config = dict(
    dataset='histories of elementary cellular automata, time running down',
    horizontal_flip=False,
    head_dim=64,
    warmup_steps=860,
)
Rows from block 3, named by matrix and row number. Rows with one number belong to one neuron. Each number is 128 + 24 x the weight over its row's rms, rounded and kept within 0 to 255. All counts start at 0. After the name is the row's rms in percent of the matrix's.
# fc1: MLP up (model.blocks.3.mlp.fc1.weight, 1920x320), inputs 270-319
# fc2: MLP down (model.blocks.3.mlp.fc2.weight, 320x1920, transposed), outputs 270-319
fc1.1561 100 [132 125 144 105  62 138 161 128 114 131 118 133 154 140 171 125 134 163 153 114 133 121 115 127 135 138  97 135 142 136 144 159 137 125 126 145 179 136  71 128 119 166 140 170 124 132 138 139 137 128]
fc1.1562 085 [149  82 168 150 106 147 144 132 140 146 125 122 142 183 135 129 141  98 124 126 127 128 149 140 133 172 140 118 122 111 136 122 141 132 113 121 104 165 113 121 153 137 148 146  94 116 101 125 136 123]
fc1.1563 080 [140 123 102 142 114 111 103 119  99 143  62 131 105 131 139 156 113 143 121 111 156  68 139 139 136 131 140 105 132 186 109 153 147  91 166 136  99 156 136 124 156 138 148 141 153 123 104 109 222 125]
fc1.1564 103 [137 114 119  83 121 157 115 108 111 147 146 100 160 153 133 140 126 148 146 156 151 125 113 144 108 128 144 147 150 140 117 140 147 164 135 156 143 152 100 155  84 115 151  94 100 114  98 130 140  77]
fc1.1565 107 [132 120 132 133 103 124 159 146 143 181  59 119 106 115 137  93 137 145 107  74 117 139 108 110 112 135 130 146  94 131 123 104 139 122 114 140 145 149 152 135 121 102 143 117 137 130  96 121 155 139]
fc1.1566 112 [127 107 118 119 134  77 124 140 143  89 101 144 125 149 106 142 116 167 105 158 154 117 133 112 156  99 121 118 104 114 170 114 137  80 127 127 118 130 128 168 123  98 153 160 128 147 129 142 143 173]
fc1.1567 090 [ 94 141  86 143 123 113 128 124 127 141 100  97 115 181 133 133 133 129 136 140 149 115 154 151 120  98 120 160 115 157 184  85  90 105 137 124  85 129 127 130 143 132 103  84 130 112 118 148 136  85]
fc1.1568 100 [111 165 119 133 143 138 123 102 129 123 153 131  86 141 137 163 147 168 127  98 150 148 112  98 151 169 136 159 144 117 135 148 161 119 151 112 141 139 126 142 117  82 145 119 133 112 139 112 103 136]
fc1.1569 111 [140 149  91 108 105 206  89 133 113 131 129 141 109 120  92 105 118 106 153 120 118 126 125 107 117 112 143 148  98 124  92 171  91  71 138 135 108  96 157 118 116 119 129  69 147 111 125 137 136 133]
fc1.1570 088 [123 123 108 133 128 132 145  94 112 131 138  97 138 131 129 119 140 159 139 123 121 124 143 109 138 190 172 145  75 123 110 131  98 165 138 107 125 117 120  87 166 109 158 149 103 142 111 102 143 147]
fc1.1571 090 [122 126 135 123 211 130 111  86 140 107  83 161 148 119 128 108 141  79  97 126 119 150 130 157 135 118  99 148 132 131 122 151  85 100  97 122 153 131 172  88  97 114 118 127 136 144 102  79 135 123]
fc1.1572 113 [141 102 105 107 135 136  95 123 157  94 105 101 140 138 146 128 151 154 153 128  92 123  92 167 104  95 111 103  74 133 164 126  97 119 106 109 160 108 100  92  93  90 151  99 119 137 147 121 142 150]
fc1.1573 080 [123 128 181 146 142  99 105  99 128  97 156 122  68 122 155 141 129 101 154 138 129 176 137 116 154 139 124 101 126 205 125 110 140 145 106 122 134 154 123 107 162 102 104 172 164 127 132 147 141 167]
fc1.1574 111 [ 86 178 107 123 139  94  77 140 104 115 122  76 159 136 115  91 124 138 173 107 109  98 105 125 133 178 127 141 126 135 136 137 134 135 128 155 112 184 142 118 114 140 139 138 129 132 152 137 145 128]
fc1.1575 100 [152 125 129 128 170 104 113 119 155 106 138 134 131 119 120 124 138 135 160 211  95 108 134 155 128 143 129 156  99 178 142  80 137 127 108 133 168 143 131 184 174 130  99 112 186 153 115 104 121 129]
fc1.1576 137 [ 94 148 129  97  88 108 148 124 121 123 126 127 109 129 134 151 118 156 179 129 124  62 138 123 144 170 107 118 159 192  60 119 145 100  92 118  95 144 155 127 114 126 120  82 102 125 158 138  40 162]
fc1.1577 097 [131 169 151 134 119 124  90 154 157 112 132 111 149 140 132 116  99 122 119 174 142 106 156 111 156 103 121 141 154 194 141 144 135 123 123 156 157 146 144  86 132 142 138 174 135 129 186 141  98 139]
fc1.1578 100 [157 113 185 125 140 134 147 146 225 100 106 186 131 128 121 100 131 144 155 155 115 117  86 147 125 138 124 130 105 105  74 128 188 132 125 149 103 144 173 133 129 166 130 131 117 128 144 138 140 146]
fc1.1579 092 [130 120 137 109 153 120 175 166 135 136 154 125  70 132 136 145  91 171 106 122 138 138 109 132 183 117 142  92 134 132 114 157 172 116 138 148 101 150 153 134 106 124  99 170  86 103 118 120 124 125]
fc1.1580 096 [117 132 168 105 133 177 121 121 135 131  98 138 124  83 109 103 131 132 119 123 124 148 146 153 122 127 148 129 120 133 175 152 107 116 131 134 134 150 111 181 157  42 141 112 110  93  89 165 156 166]
fc1.1581 093 [154  80 105 169 126  92 133 159 152 124 141 130 107 126 137 136  88 107 148 114 170 111 129 129 106 132 149 127 121 140  74 135 142 127 133 118  82 123 120 124 134 131 126 101 133  85 116 136 126  93]
fc1.1582 093 [141 158 116 130 113 158 122 149 143 111 124 130 138 138 158 109 120 167 136  95 135 122 108 147 115  95 113 132 146 143 132 145 140 139 156 144 123 145 112 169 152 127 127 141 152  93  79 130 156 117]
fc1.1583 076 [123 118 114 117 106 147  91 133 169 142 117 138 146 152 116 151 115 147 132 143 133 144 109 107 156 109 128 123 136 121 161 118 154 109  99 179 131  98 140 171 143 192 115 159 121 135 124 109 135 133]
fc1.1584 084 [119 127 136 121 117 144 129 137 137 131 130 156 156 102 109 184 125 112 153 101 167 120 129 133 163  75  75 142 122  83 117 123  83 129  60 123 129 132 152 152 133 102 141 102 137 126 136 113 137 139]
fc1.1585 123 [145 113 132 122 117 136 138  86  96 142 104 175 111 154 239 141 111 107 121 139 172  97 105 111 125 120 142  78 122 144 133  85 126 129 136 142 127 134 150 113  63 109  75 134 118 106 171  83 144 125]
fc1.1586 104 [170 125 133 140 169 123 156 161 142 119 150 109  58 133  88 144 146 111 155 128 116 123 145 118 108  86 166 176 131 137 107  75 107 122 129  93 114 135 160 131 111  99 124 125 139 153 111 131 141 106]
fc1.1587 112 [136 180 151 120 116 139 133 142 126  96 120 127 112 117 132 145 151 157 154 138 145 127 127 132 104 100 102 132 167 130 125 165 108 109 124 132 133  84 117 121 148 143 115 166 140 168 126 145 126 115]
fc1.1588 091 [106 123 137 143 100  68 127 121 115 127 132 151 179 127 166 146 183 136  89 123 114 122 186 129 207 128 141 147 154 130 131 137 133 166 137 137  95 140 139 126 129 108 113  31 108 105 123 169 121 108]
fc1.1589 094 [164  89 164 143 118 146 146 123 108 119 154 180 113 130 125 134 125 172 135 112 169 171 119 151 143 124 178 148 142 161 147 140  97  93 109 121 126 118 112 115 158 101 138 128 138 174 125 130  80 144]
fc1.1590 113 [117 144 160 107 118  96  89  95 138 109 122 129 147 122 141  98 112 116 110 123 129 115 140 126 113 112 132 146 139 102 164 147 132 156 136 103 109 168 126  99 109 140 145 146 111 119 106 121  36 142]
fc1.1591 098 [107 155 132 123 170 129 119 120 129 138 140 140 177 130 142 121 127  80 135 151 161 149 135 132 137 154 115 168 132 172  90 147 125 133 133 117 178 163 118 186 121  88 157 109 135 121 149 164 111 120]
fc1.1592 097 [151 139 118 119 116 109 113  92 100  82 117  99 130 160 105 118 125 193 114 113 100 117 115 134 132 149 129 125 118 136 166 141 147 141 161 130 106 134 127 149 155 161 152 128 140  92 116  95 160 119]
fc1.1593 092 [112 103 106 111  75 193 122 128 129 103  94 144 152 128 128 120 134 111 122 147 105 128 122  95 134 134 150 152 169 134  93 161 106  92 136 150 146 106  83  89 162 117 159  77  85 152  85 184 147 104]
fc1.1594 086 [ 80 153  96 141  98 140  94 150 119 113 115 132 115 123 126 120 117 115 128 153 135 108  97 153 126  98 140 152 148 152 130 131 132 122 173 126  67 136 140 146 118 152 126 140 109 129 119 134 139 152]
fc1.1595 093 [144  79 110  93 115 109 123  75  87 162 156 133 164 111 153 109 122 168 123 115 129 127 113 159 115 113 132 110 128 123 115 168 114 179  76 145 160 133 114 109 167 185 123 145 102 120  76 104 107 121]
fc1.1596 095 [163 132  98 131 131 170 113 129 164  98 130 113 140 117  90 127 124  79 106 131 127 154 132 101 157 124 148 156 153 152 171 111 134 133 116 149 126 151 122 140 124 134 144 122 124  84  91 136 128 139]
fc1.1597 090 [136 105 114 127  83 131  95 108 138  96 130 172 102 131 172 105 121 161 112 113 148  96 163 119 112 131  79 142  97 138 143 135 105 139 129 123 116 102 102 143 120 137  97 160 136 124 130 108  94 141]
fc1.1598 113 [153 133 131 126  89 211 108 118 143 121 146 135 119 146 105 134 128  95 162 124 102 108  94 126 132 138 134 162 136 153 145 121  74 106 134 147 100 138 162 141 145 143 145 118 101  99 138 139 122 200]
fc1.1599 109 [146  94 127 114 109 124 168 148 109  92 122  81  86  94 161  70 113  71  97 148 147 148 149 129 168  99 129 137 134 138 183 118 143 167 165 143 198 139 117 159 131 127 166 166 130 129 101 137 150 137]
fc1.1600 097 [140 140 148 116 113 121 141 140 107 114 134 141  97 124 125  82 105  91 144 128 151 144 125 122 139 132 137 173 121 152 132 111 137 134 128 104 129 121 126 116 131 130 150 128 105 141 136 144 164 169]
fc1.1601 111 [160 147 105 103 107  71 132 101 122 129 123 109 105 112 138  62 110  71 139 103 141 157 125 129 165 114 142 109 126 113 149 121 154  93 139 142 154 141 139 165 128 105 131 136 139 115 145 138 142 133]
fc1.1602 092 [150 112 132 122 157 133 111 167 118 108 157 130 114  98 156 149  98 115 146 122 157 134 119 133 121 113 153 171 137 139 138 104 120 131 132 133  98 130 126 145 146 116 151 164  91 149 132 106 122 133]
fc1.1603 098 [136 158 139  84  75 130 121 116 123 114 169 113 119 166 146 106 112 142 148 144  90 114 145 119 132 109 112 117 119 139 147 101 135 133 134 114 102 115 154 140 120 139 142 136 123  85 131 164 127 143]
fc1.1604 093 [102 118 131  78 106 107  84 132 118 136 109 114 120 159 130 132 127 104  98 168 119 121 131 115 129 148 113  72 134 141 123 157 156 121 144 150 138 134  72 139 128 111 165 118 129 126 159 144 137 109]
fc1.1605 125 [114 128 150 115 120 145 136 140 142 125 136 128 138 114 187 165 133 144 115 169 125 132 122 132 150 158  97 108  98 132  56 139 156 133 137 113 101 115 121 107 106 136 151 110 135  77 163 122 111 100]
fc1.1606 094 [114 102 173 120  76 126 136 173 116 110 123 131 126 153  79  90 184 137 115 142 161 145 154 154 237 160 157 103 132 129 143 138 122 123 164 135 116 103 166 115 136 127 143 143 134 130 132  86 110 112]
fc1.1607 108 [126 139 146 123 128 117 109 152 113 137  96 140 124 138 117 130 121 137 143 141 147 177 105 124 100 156 145  86 160 112 130 103 119 125  99 109 142 129 167  92 144 113 126 154 107  88 132 175 110 115]
fc1.1608 099 [127 114 120 123 116 113 160 115 124 139 122 116 169 133 125 103 135 126 107 119 129 137 144 118 126 131 139 101 147  84 188 115 113 120 110 188  95 137 100 119 123 104 102 101 107 149 119  90 121 124]
fc1.1609 098 [143  95 126 138 139 128  69  91 129 132 157 152 107 116  99  72 122  84 120 137 132 122 122 124 141 151 152 146 144 162 116 156 151 142 117 134 144 121 151 104 131 103 173 133 115 111 132 157 104 192]
fc1.1610 087 [120 108 132 111 175 141 143 144 144 101 118  95 133 133 125 150 117 152 101 100 178 156 147 138 149 138 154 132 149 114 110 104 124  82 123 119 147 124 102 125 138 130 139 177 135 132 110 133 111 142]
fc1.1611 096 [136  96 123 130 135 121 113 123 141  92  85 139 119 100 118 135 148 106 112 132 125 135  94 143 142 165 103 112 104 136 154 143 114 153 128 131 161 133 109  91  97 108 144 115 147  92 137  99 160 142]
fc1.1612 091 [156  80 154 103 147 136  95 152 108 135 133  66 130 119 116 108  66 127 186 126 145 167 122 122 132 120 149 129 126 128 121 146  92 111 133 106 120 112 166 112 155 144 132 150 103 114 154 138 141 121]
fc1.1613 110 [117 150 123 150 118 111 114 141 156 131  88 133  72 125 136 146 112 137 126 158 147 179 129 122 160 157 120 177 190 118 156 130 134 142 106 122 140 175  97 184  80 131 128 112 146 143 121 126 114 127]
fc1.1614 088 [125 141  73  99 153 153 129 115 148 133 133 158  97 121 151 152 116 146 144 138 147  86 132 134 154 107 135 104 158 180 161 218 131 155 149 173 131 154 103  95 112 133 101 105 134 121 102 140 116 128]
fc1.1615 120 [123 101 128 106 114 141 157 117 127 128 132 100 171 123 109  99 156 113 134 153  65  72 102 122  90 127  82 112 135 165 157 130 194 143 115 119 140 138 119  96 136 112 121 138 141 123 151  83 105 159]
fc1.1616 102 [120 118 128 151 160 148 138 109 126 132 129 100  87 119 113 130 120 133 105 125 156 167 123 110 190  98 142 111 144 179 182 141 111 141 138 119 141 167 153 111 113 143 146 143 147 141 133 133  92 175]
fc1.1617 107 [123 153  94 110 132 109 132 134 109 118 141 154 132 133 109  97 103  88 116 109 153 141 134 134 117 187 121 101 134 110 217 124 114 134 128 122  95 133 106 131 135 129 148 135 170 103 179 146 119 118]
fc1.1618 093 [125 155 108 117 123 103 181 129 126 131 133 145 108 160 116 120 124  90 114 106 100 157  97 108  94 112 106 136 112 162 138 129 136 152 167 101 114 135 153 107 109 162  86 115 150 177 126 150 110 136]
fc1.1619 093 [140 154 133 113  89 129  83 154 106 139 168 107 118 147 146 134 113 158 169 110 123 110 117 112 143 106 155 125  87 107 113 132 102 115 135 142 142 106 110 120 128  71 130 142 115 129  86 153 119 127]
fc1.1620 106 [117 173 197 163 142 117 131 108 114 148 127 162 151 169 130 121 132 154 188 105 125 111 117 128 142 131 122 150 116 138 110 139 134 134  93  87  89 140 119 126 147 119 118 132  80 153 138 146 104 156]
fc1.1621 110 [121 131 112 135 104 123 118 148 152  97 156 164 143 120  90 108 132 125 135 123 119 113  95 127 117 104 154 120 146 146 125 126 155 129 141 191  96 138 123 134 111 135 112 130 108 183 133  47 118 109]
fc1.1622 102 [123  99 158 150  99  97 121 122 132 147 125 145 160 107 117 115 156 156 109 154 143 142 123  87 156  86 131 121 100 124  83  89 123  94 110 114 136 106 167  88  80 134 152 151 145 111 130 128 106 144]
fc1.1623 097 [174 145 130 101 123 133 108 130 101  99 148 178  80  88 138 139 149 139  93 126 120 110 118 113  99 133 102 116 135 145 127  89 129 130 138 141 132 142  73 129 127 113 151 103 137 105 163 152 131 157]
fc1.1624 093 [145 172 192 105 148 127 119 119  93 107 103 138 116 131 152 110 180 123 140 114 142 134 180 106 142 144 147 114 128 130 122  68 162 172 125 118 150 143 161 159 101 165 161 142 151 109 123  55 135 156]
fc1.1625 098 [151  84 123 113  85 153 147 163 124 106 135 138 139 144 138 116 119 135 129  73 114 124 133 125 131 146 113 144 170 161 124  95 118 140 137 168  89 146 154 144 136 153 120  71  95 160 112 142 164 115]
fc1.1626 122 [135 130 119  99 150 104 139 133 145 159 101 113 120 125 140 100  67 114 105 115 138 141 121 130  63 111 155 105  94 111 118 123 165 148 135 122 200 115 103 143 126 121 131 190 122 130 145 122 111 121]
fc2.1561 093 [118 113  81 113 122 126 152 186 121  88 107 139 108 117 145 169 135 116 105 130  85 111 111 123 125 114 134 105 142 123 118 170 106 131 145  87 106 140 158 128 150 105 126 110 126 119 124 139 132 127]
fc2.1562 093 [ 98  95  58 134 135 139 120 121 136 125 123 111  91  96 119 130 124 141 149 105 159 131 138 135 102 135 131 140 141 147 146 101 114 121 121 172 134  74 113 133 121 100 143 129 124 114 121 132 138 108]
fc2.1563 081 [126 140 129 154 124 129 119 143 122 126 131 170 100 140  95 149 123  98 113 178 159 178 114 109 131 182 136 129 130  65 150 148 139 126 115 117 139 132 151 135  94 107 160 106 128 138 141 162 220 127]
fc2.1564 080 [118 132  89 128 175 128 152 143 172  96 112 175 110 149 124  86 158  98 145 122  70 129  91 124 133  96 116 152 112 136  88 111 109 147 128 145 142 150 105 128  95 122 175 117 122 144 108 174 146 148]
fc2.1565 107 [163 162 125 139 115 135 137 145 167 126 145 103 155 108 114 138 142 135 160 112 151 121 112 145 141 195  97 139 122 121 144 109 140 150 123 136 131 125 149 128 112  73 116 123 130 132 181 103 123 126]
fc2.1566 094 [151 170 161  99 150 131 140 149 139 109 135 133 130 132 112 119 118 121 108 115  97 129 106 136 157 107 113 143 129 138 153 142 116 146 132 135 116 180 107 119 143 116 174 147  90 126 138 135 105  82]
fc2.1567 097 [153 135 146 121 128 140 104 111 143 142 101 114  98 130  98 137 122 115 150 118  71 120 138 103 138  81  96 134 102 144 101 148  75 158 127 141 112 108 197 150 143 113 133 131 145 149 110 118  94 115]
fc2.1568 110 [117 137 121 152 112 114 164 125 117 118 100 160 137 108 153 132 104 158 117 129 120 154 107 118 113 135 123 148 142 118  89 130 168 128 135 126 159 128  69 118 119 144 144 128 100 140 144 137 127 130]
fc2.1569 108 [104 121 134 167 154 140 141 166 138 166 145 128 153 105 118 181 146 123  91 129 108 124 150  79 136 125 116 117 114 133 107  80 119 124 116 111 104 127 136 131 144 107 138 216 129 126 104 105 133 116]
fc2.1570 081 [160 105 127 147 113 128  82 121 126 131 105 115 126 114 135 119 134 106 127  82 167 118 157 138 150 142 178 158 124 135 156 157 121  96 141 141 120 107 143 151 101 151 139 127 166 108 159 118 132 148]
fc2.1571 084 [117 105 142 129 133 130 129 176 119 137  85 161  64 120 151 132 135 153 164  80 111 110 128  76 134 110  90 156 120 115 117 117  95 136 126 139 111 142 109 131 135 146 100 129 130 129 104 161 109 146]
fc2.1572 111 [131 148 134 111  99 128 150 118 134  85 113 144 143 116 136  76  67 148 165 135  78 108  73 145 143  73 173 102 101 139 161 146 141 141 139 121 180 112 149 129  89  52 134 148 171 117 155 118 117 141]
fc2.1573 076 [145 146  98 151 132 131 127 139 125 131 106 124 132 152  69 166 127  98 116 132 122 102 155 140 120 203 125  83 119  61 119 146 138 128 109 113 122 101 112 141 143 142 105 128 120 119 138 143 129 165]
fc2.1574 115 [ 87  91 178  79 103 133 101 138 123 157 106 134 130 166 100 126 123  84 153 118  69 118 144 121 164 146 110 131 165 142 134 133  89 126 133 122 129 147 114 118 126 151 141  96 160 101 144 133 135 136]
fc2.1575 118 [ 80 136 125 128 148 128 141 121 109 157 167 149 168 131 119 119 148 168 116 164 125 138 127 136 151 104 109  99 140 125 102 159  84 157 118 131 113 174 183 121 165 167 139 146  55 117 137  94 116 111]
fc2.1576 140 [102 147 125 134 129 136 127 144 166 137 152 127 120 136 141 108 134 109 126 176 123  80 123 102 144 125  99 143 116 178 103  82 117 167 133 143 116 114 105 133 129 124  91 126 122  99  97 135 200 128]
fc2.1577 084 [148 133  79 108 115 128 148 136 173 138 138 125 148 115 119 162 125 127 124 126  87 124 141 167 105 106  62 141  99 135  84 126  82 147 146 123 131 125 151 125 105  96 141 107 151 117 158  95 122  96]
fc2.1578 097 [ 96 154 121 148 103 135 124 116  80 138 145 161 103  99 150 120 139  64  66 120 127 122 159 127 133 104 153 154 139 146 126 139 149 128 140 126 120 145 118 142 155 111 146 148 126 129 124 106 133 115]
fc2.1579 076 [149 117 144 102 154 150 172  97 116 126 127 118 176 136 143 145  99 124  87 174  79 105 115 131 161 130 116  92 115 129 121 175 175 179 144  91 167 116 119 127 167 125 126 120 165 125 131 120 132 192]
fc2.1580 090 [122 162  72  89 131 115 142  77 110 127 133 107 142 185 136 125 130  84 120 111 109 135 157 135 135 154 176 137 161 123 110 126 119 124 118 121 123 111 116 113 122 153 148 108 122 126 138  86 112 114]
fc2.1581 086 [122  83 147 176 106 128 128 106 123 157 155 125 178 122 145 160 101 176 128 133  70 143 102 120 140 111 148 133 107 125 164 110 160 141 139 120 163 150 128 129 118 128 151 169  99 111 114 178 149 115]
fc2.1582 081 [ 97 104 120 162 101 139 122 142 102 164 119 114  77 130 112 140 124 130 132 102  96 121 100 106 156  95 138 137 111 141 132 145 159  92 127  98 134 112 140 113 134 153 108  75 115 133 132 119 154 164]
fc2.1583 102 [147 120 129 126  99 127  77 111  22 148 137 111 131 150 147 159 111 110 122 129 161 127 120 156  71 143 115 101 111 131  77 172 142 133 132  90 136 134 104 144 133 119 118 101 149 143 119 157 129 142]
fc2.1584 076 [131 129 143 122 109 146 129 167 165 150 118 196 136 121 159 136 125 173 136 114 105 160 108 121  94 178  88 142  77 129 181 173  61  74 119 149 141 123 122 134  86 149  87 144 126 119 126 128 158 149]
fc2.1585 118 [ 85 119 119 125 116 132 159 117 144 131 138 121 127 147  92 127  91 113 107 121 108 106 163 124 128 141 156 144  99 144 113 106 105 109 116 131 146 115 143 121  96 140 171 160 131 126 123 109 137 111]
fc2.1586 102 [139 190 136 141 118 128 139 134 165  96 167 124 112 111 146 111 147 120 123 102 122 133 129 128 136 130 107 112 149 125  93 148  81  88 129 124 101 149  79 152 142 115 174 105 154 145 148  91 121 134]
fc2.1587 105 [104  81 114 143  79 131 160 107 141 141 113 122  85 146 102 122  87 191 124  92 134 141  85 159 133 129 109 109 132 141 170 156 135 135 134 109 142 102  92 128 128 121 146 156 165 146 141 148 115 181]
fc2.1588 099 [174 123 157 144 116 154 129 161 129 121 122 157  76 148 104 236 139 135 149 143 109 116 121 133 100 128 128 161 126 122 129 151 188 189 132 140 134 148 117 142 168  87 119 255 127 118 134 135 140 130]
fc2.1589 100 [123 120 138 127 131 125 116 115 148 128 154 124 135  96 153 135 139  91 153 141  85 129 145  92 114 119 117 142 128 126 117 155 154 181 138 115 113 117 154 106 125 143 144 137  54 101 113 157 128 126]
fc2.1590 094 [ 91 100 117 163 140 126 140 141 152 135 112 164 100 125 133 122 157  70 104 133 102 143 122 137 145 102 124  91 168 131 166 121 121 131 120 109 126 137 147 123 108 111 116 148 123 138 150 124 184  99]
fc2.1591 117 [115 136 124 100 139 134 123 112 108 101 118 120 102 108 113 125 112 118 148  98  91 119 132  89 130 117 118 122  80 110 155 133 129 115 120 144  75 101 138 117 131 153 152 107  78 108 134 159 119  91]
fc2.1592 111 [175 104 147 177 142 119 128 153 153 117 139  88 149 141 118  87 132 130 124 121 137 132 118 108 142 162 150  83 107 145 112 108 120 150 135 113 120 154 120 115 155 160 116  98 138 114 131 123 107 158]
fc2.1593 097 [158 140 152 185 126 119 157 152 114  87 165 169 148 135 134 123 135 131 130 134 158 146 160 127 155 102 168 127 139 114  79 120 166 129 136 123 122 115 145  96 112 147 138 176 156 118 123 139 119  78]
fc2.1594 080 [150 104 129 115  83 127 137 150 138 126 174 133 121 138 160 106 125 132 120 141 128 134 113 134 154  73 125 192 154 122 132 111 142 124 145 140 137 115 110 133 116 129 111 138 121 136 118 134 237 158]
fc2.1595 090 [143  81 132 135 162 127  84 156 154  75 101 182 136 162 145 104 126 158 109 121 138  87 101 108 139 158 152 104 131 139 133 122 168 134 114 117  98 113 158 152 122 139 145 139 202 116 109  88 135 116]
fc2.1596 107 [124 126 116 140 106 128 130  96 112 213 130 110  76 118 143 118 160 135 112 107 140 146 145 126  98 137 172 135 104 124 100 102 152 144 106 125 148  84 132 140 128  70 112 139 116 126 131 134 115  95]
fc2.1597 086 [106 125 135 129  70 125 134 117 115 151 112 141 136 110 100 135  92 164 135 153 132 131 108 121 124 140 171 148  98 150 116 134 128 125 127 121 126 118 132 125 143 130  82  76 123 151 151  68 157 139]
fc2.1598 116 [110  89 135 144 123 135  90 179 160 153 140 115 165 131 102 129 105 127 115  92 102 116 154 123 139  96 100 133 119 134 146 115 140  86 142 138 142 130 140 107 139 157 137 197 168 123 139  99 149 105]
fc2.1599 112 [125 137 145 136 121 125 128  86 143 133 133 112 122 119 149 124 156 117 138 136 132 137 122 111 118 113 118 154  72 115 116 120 112 170 131 122 107 158  98 155 127 121 137 181 119 146 149 138 135  98]
fc2.1600 086 [136 119 110 126 136 116 145 106 199 145 149 130 121 137 119  92  67 100 129 113 132 128 139 140 135 115 142 107 114 136 130 105 121 179 128 153 133 101 100 153 149 150 135 122 182 132 140 158 125 117]
fc2.1601 103 [121 122 120 129 105 124 156 133 154 109 139 105 122 111  90 113 157  80 134  93 131 125 130 133 149 101 129  97  99 150 157 119 159  87 106 118 146 115  84 139 116 143 121 115 117 109 102 115 114 143]
fc2.1602 097 [143 130 154 121 177 125 151 133 171 115 188 112 140 195 141 110 114 144 118 147  96 125 134 128 124 135 129 106  98 112 139 144 178 125 121 103 114 168 158 142  94 162 159 138 130 143 133 209 131 158]
fc2.1603 110 [169  69 110 101 170 124 159 177 135 146 144 140 157 101 147 151 126 128 120 108 137 119 150 131 121 157 102 116 139 144 108 147 136 162 134 115 180 131 104 119 135  96  91 113 148 140 126 151 117 129]
fc2.1604 084 [172 193  95 105 152 125  98 147 121 125 173  88 127 144 142 113 131  90 145 118 143 116 118 155 108 115 156 173 116  98 111 121 133 165 158 117 154 113 162 128 113 160 154  98 147 108 142 120 130 137]
fc2.1605 095 [157 124 107 122  63 124 127  87 111 126 114 153 102 147 106 202 137 156 102 125 170 147 157 112  94 122 128 131 122 126 135 151 139 143 118 129  89 122  98 130 108 146 124 100 110 152 116 173 135  89]
fc2.1606 127 [166 148 123 158  85 131 118  83 111 126 135 139 166 124 114  96 168 133 156 130 167 140 107 120  62 102 131  79 127 111 144 115 136 113 129 141 172 143 144 129 127 104 149 109 143 145  99 163  93  12]
fc2.1607 091 [130 155 125 128 119 132 200  96 136  98 131 183 137 158 140  98 154 125 153 101 151 139 148 173  95 115 103 140 125 134 130 138 112 160 125 106 116 117 144 128 138 111  96  97 116 111 167 142  99 131]
fc2.1608 093 [ 63 118 128 111  75 117 108 110 115 185 119 158 138 120  95 136 124  97 115  90 114 134 146 133  87 130 124 113 102  99 143 126 138 147 127 128 108 161 135 162 113  98 160 134 120 144 183 184 137 144]
fc2.1609 076 [116  99 136 171 187 122 112 169 178 117 141 133 167 139 122 104 125  96  53 111 123 114 111 154 118 109 100 136 133 125 164 149 131 148 113 134 116  78 121 125 141 162 107 113 113 129 111  82 152 115]
fc2.1610 087 [ 98 161 109 108 157 125 126 147 129 192 145 106 103  86 127 122 120 121 149 117 121 128 145 133  97 104 170  84 108 130 110 144 101 133 117  96  67 162 145  97 137 132 126 116 152  98 128 108 115 160]
fc2.1611 080 [125  73 135  92 145 122 131 125 128 162 107 131  91 118 129 161 125 104 130 121 123 114  75 131 109 107 142 150 146 127 121 133 160 147 109 176 136 135 128 129 112 124 157 174 142 120 120 159 122 190]
fc2.1612 069 [139 148 131 144 146 131 117  93 155 150 140 105 109 152 125 136  94 107  72 118  69  99 136 129 170 118 129 126 108 138 141  98 136 125 113 145 158 158 113 132 121 110 145 131 153 105 128 150 104  99]
fc2.1613 121 [113 109  85 106 111 122 158 112 130 109 152 143  90  95 148 113 111  79  96 125  86 154 154 169 113 131  94 124 118 125 137 160 128 159 142 115 138 118  91 142 152 117 139  86 130 121 110 162 118 153]
fc2.1614 074 [ 98 101 201  85 117 143 157 127 127 125 107 144  94 111 148 164 106 151 119 113 137 145 146 134 115 139  88 156 113 100 121 136 106 116 141 144 104  91 186 134 149 117  97 145 134 122 118 120  98 154]
fc2.1615 116 [127 149 122 117 111 121 109 143 108 100 135 171 111 131 134 132 137 156 100 127 127 114 132 113 131 135 122 115 146 148 125 145 141 188 152 123 181 144  92 111 143 110 101  90 135 142 139 153 113 178]
fc2.1616 090 [126 133 162 148 126 137 111  91 135 146 131 109 137 131 143  74 133 126 114 141 126 126 116 114  98  91 117 107 121 143 137 165  70 114 135 121  87 153 167 111 122 115 130 127 117 146 130 148 126 131]
fc2.1617 082 [155 204 127 120 157 121 131 103 140 122  91 145 124  89 178  99  73 145 124 126 175 117 130 117 139 125 104 104 136 147 120  67 125 191 137 108 141 102 136 106 118 120  97 135 130 115 150  99 139 108]
fc2.1618 090 [136 160 128 101 135 136 109  85 132 127 135 145 141  90 140 112 116 138 156 124 134 118 106  98 131 162 122 110 153 147 113  81 127 137 144 163 144 128 110 112 117 126 155 147  90 107  87 149 148 121]
fc2.1619 084 [106 110 167 121 162 124 120  63 143  92 107 126 151 119 157 105 188  91 130  60 119 130 160 144 102 110 137 103 126 124 122  86 108 147 132 131 126 119 131 137 121 110 135 128 129 140  88  96 154 118]
fc2.1620 080 [143 139 124 149 146 128 149 104 159 130 121 151 111  91 140  76  64 146 120 112 142 118 168 146 133 119 117 110 115 126 173  80 121 129 145 138 159 128 178 144 142 126 117 120 182 102 167 110 120 117]
fc2.1621 108 [111 107  94 148  92 139 117 136 134 118 135 157 126 154 127 156 125 123 126 127 109 120 130 110 146  89 141 149 163 117 119 100 128 123 149 152 167 133 118 149 101 225 143 149 148 111 118 160 136 128]
fc2.1622 093 [141  95 130 116 174 126 138 167 119 136 157 126 109 105 126 105 164 133  74 152 128 134 157 141 123  96 123 116 112 136 108 152 155 191 138 126 105 163 143  92 124 125 167  82 131 127 141  98 127 147]
fc2.1623 110 [136 139 148 162 111 125  90 130 110 146 145  95  91 136 137 131 133 132 114 132 124 145 102 141 138 142 156 130 118  80 163 114 128 150 133 143 127 112 115 132 144 125 123 106 105  79 131 131  77  92]
fc2.1624 101 [100 160  74 129 161 137 113 159 128 128  86 150 152 147 137 112 190 125 142  91 151 126 147 189 113 162 120 139 128 136 103 148 109 108 128 128 102  89 117 121 126 126 162 122 152  99 134 141 110 158]
fc2.1625 098 [107 154 146 104  86 114 151  93  84 164 114  82 119 155 126 118 171 109 106 160  94 127 174 124 118 109 107 133 110 128 139 111 119  97 131  83 190 119 122 134 146 163 119 144 104 136  98 127 136 114]
fc2.1626 115 [ 53 169 141 153 113 127 134 133 131 119 145 118 162  98  85 108 156 141 117 140 141 145  70 140  87 120 162 145 110 122 139 147 136 147 135 119 139  98 110 115 139 132 110  59 134 150 157 119 136 120]